config.toml
model = "image classifier"
dataset = "pen-drawn characters of a made-up script with 800 signs"
train_examples = 395000
image_size = 24
crop_scale_min = 0.8
horizontal_flip = false
color_jitter = 0.2
targets = ["sign"]
num_classes = 800
arch = "shufflenet_v2"
norm = "batchnorm"
hidden_act = "relu"
depths = [2, 4, 4]
kernel_size = 3
stem = "single"
widths = [160, 320, 640]
label_smoothing = 0.05
loss = "cross_entropy"
init = "torch_default"
optimizer = "normuon"
muon_scale = "match_rms_adamw"
learning_rate = 0.0052
momentum = 0.85
nesterov = false
orthogonalizer = "polar_express"
adamw_lr_other_params = 0.0015
max_grad_norm = 1.0
ema_decay = 0.995
max_steps = 8000
batch_size = 512
epochs = 10.4
lr_schedule = "cosine"
final_lr_fraction = 0.1
warmup_steps = 160
weight_decay = 0.03
adamw_weight_decay_other_params = 0.05
Rows from block 5, named by matrix and row number. Rows with one number belong to one channel. Each number is 500 + 40 x the weight over its row's rms, rounded and kept within 0 to 999. All counts start at 0. Numbers have three digits each.
# p10: first pointwise conv (model.blocks.5.p1.0.weight, 160x160x1x1), inputs 80-159
# p20: second pointwise conv (model.blocks.5.p2.0.weight, 160x160x1x1, transposed), outputs 80-159
p10.72:577519439475479514459472549470560507486539531502547525458504501459535476550471480511495462521551486417504536575506501519545452533436466521504506497407478600486500398475464531493512478451507517502506522504540483488465484479546454564453439538
p20.72:485467443556512544575487428448559441537445535455576554584512492508562468499523524580471502476541500503462465491504440501495473418497565460514516513482459494467427488491516560464496515502493545513488493525450503427470508511480537489559553520
p10.73:450450523528596472464476511470455487431511495514443478503530558442453529495544488561550525479482528510499548490492505489509451520492542524521446511455431485451487492592558507489437507494525544507469462481530503514532477513469470530484574537
p20.73:492534447562515521448518521537486499544472507499524566481508511532513518458494442494579560405536471533496511427518468472514530552549485456491538439412497464508417567519566525530403505460557526498462483470450431472532485484517524505508494517
p10.74:518483522505484475506505505486505516488566536464553486523451460490409443515538576539514442507516460471562492549506503500462510498458477501458535545458532461510557499442510513534539511524498477546395463453556506514501465515487535547555489524
p20.74:510598560483475495387494456512455449550524496486600441435482461463532507527508511456485519461493506497573442601469541502468458526501466489516493524503522521486475457503441396472572483496552482486538482469544467543510521437559525480481453530
p10.75:465444443531538473451461479507469498465513504534495487576508533506501498469544523495512483505429465460501482438466545524526472543477486511501587474457504471463451534460515507476486472517445557501483454497528465536500497476499571598435509508
p20.75:510528445497510485465528491535520477523471461497534504385458477513567510539517561453559457502533525536533492482500484468486448471563465500522473499502607456540564488491471547474505544493519500467521460528522473396422515478483494446490485522
p10.76:472555443504395560468520505531486583533475503452516496558471484445596537539583571517480514535497498517454505486419505478471462538477479574452472526480440481532453466466518437450482455541492506494469536529464490464529531437457549511458474543
p20.76:469484535501536552484509513478507517461492501510463448613479551574486498482485484513528479484540549533532495450499612470490514618511451562501552513523479436453482502547521458488489505439479502517531504496486421555484519516516508479406477527
p10.77:502506522522473517564500532529496468432462463499542540519490498549487432500559455502556523516536544473490488521464461503492522479576511517535507564497484551455495502468486436527460432442509493496542469444491471561593466582458410470514497454
p20.77:526506480532515585448552518477486504472492504535483448575465540514542528490443455471468503473517487488485540477517410499509449531536489474447515532531483454465565504492492533426483475563524556494495511486493568509545556446471539497505466560
p10.78:479492447435435477456478504512524570495465539507480471533534589530502512444578531533570516453475452519528473558390432433534478572508403480482520544484455462530476531449525527516486433531448515453597451408481508448499567458464485487509462486
p20.78:475499539446517536449521571487444557475464524504490509504490487509433486504529460459552513426474542504504434464490501512522474515582492554488514572524515438555536510458535495482372466599479493504512554478437433480521506440512558508588516486
p10.79:500528495534514530441472485530487460495554524459559462528469467499612488519515535523480509486523483459577507460487544499433564593559471526563494509508500580521509603436464431454508503529495443488540491486444559504523545484523508465448474534
p20.79:474473480430443481441454566551560442554495483521528558517505463479477488503523579482473520524427455435521469533491491501521520496468440515408498472522560579506522432515402436460461534566499437569419425532488558561546488475479500570507515484
p10.80:497521407549478513529548462503420523537483565459481474507429551544512492468447448505502420502497474461539534586529488517623451511464515579481527518486532480462415499506495587504524515465494546468514428526527528505394477465501508530517489492
p20.80:547478467477544449449503477537473499568514430521480448456485529523557478532488500542456577592442465446496463543530506552510495491551506535507519509442549450491584496462494487428447514563548492480513444531517507536514526561485438530501510524
p10.81:520485543502529476466508503521543573459541523481493552476521500454566488456593501509487484535463456501565493495557481531528431549482454559476558478455479506525475532532503529499515509495505521482588425449503476450512528427581519444446474407
p20.81:492481549497513597482539475478437442464537442549459546542499479543546484558491523397464485461456504485523521525475513508426528504494609518507548499501446421488474521473496500475527470488502450526548499476577488506564525494547523416504518484
p10.82:495468507529502518479505511567586577463476529453502520481579530537514491493437505492507440479481554566474483450542451478485602468532505504468524572499485493496492464469528492525548507480443509454534444413503540497464466517502495580498520425
p20.82:468495520517471451461472455476448424546573453535512483550511498473539513551493410531445519449434547445532466493569520522532486402513521468519584504476511552449492466499592485477528488437501476453512490514482558478452526474525478528486513471
p10.83:543519477488464435596567548529500524484489511467515541447500482515498431516516481556502518598491509504516472561451534560510493468500515527503471410552449498482522417517542495534575526532523498476452537467531490446518553515499499554533528485
p20.83:423396522514492483535512545474549485468542453511516446485515467489554532538519511453513497561445532535461517404426480514481460555486504529551449524479494522512447493474428538480421541463479472467465467447510426491493547543477494460538509570
p10.84:517498525543628468484538495488481520526474554523509571517492510537458519493429503537540544500549490467530483538434553495501452524509545528417517450494497501518561546494551496478562653497439502527524520494480539468493500485491564541523509544
p20.84:593533424516428486511448505507555514557494478517487488499466579462483478523565454550441505519477485535549491566542496493508463530489451515502445528469512477551487494532494418451482468494522504406585476416521507472528464443555492532511492413
p10.85:477432455529498467492380483515432414482574588464534481584474570477490466498477572523501482491487534466478455479499557462489477470436515600492436507504510481529513491487519485478486545539464467525485454491437535526455485495516440525534461484
p20.85:407495480460502531563543469483463534491489526459503489500427513476428452503551397501501521495614453494539453485474520558546473547483504542434495518515474499496469449473498503420478513501463428539494476523485494505490478502504536501504580525
p10.86:476535505500513420454503488438468400467431422493513510503500477452565530464547423537449419502477476572479535558458468593597481496450483457456495480413494590488493423442561531451483476490581528552491512486446447535451491437559533473485499499
p20.86:512575476418512475590538434491471479464492505459582509510442437447590440484528530432469500522481445545540498500448516433487553435535539501546501447474492462539523474547487432549533453465470524513498539502489497533479541568486473470449557510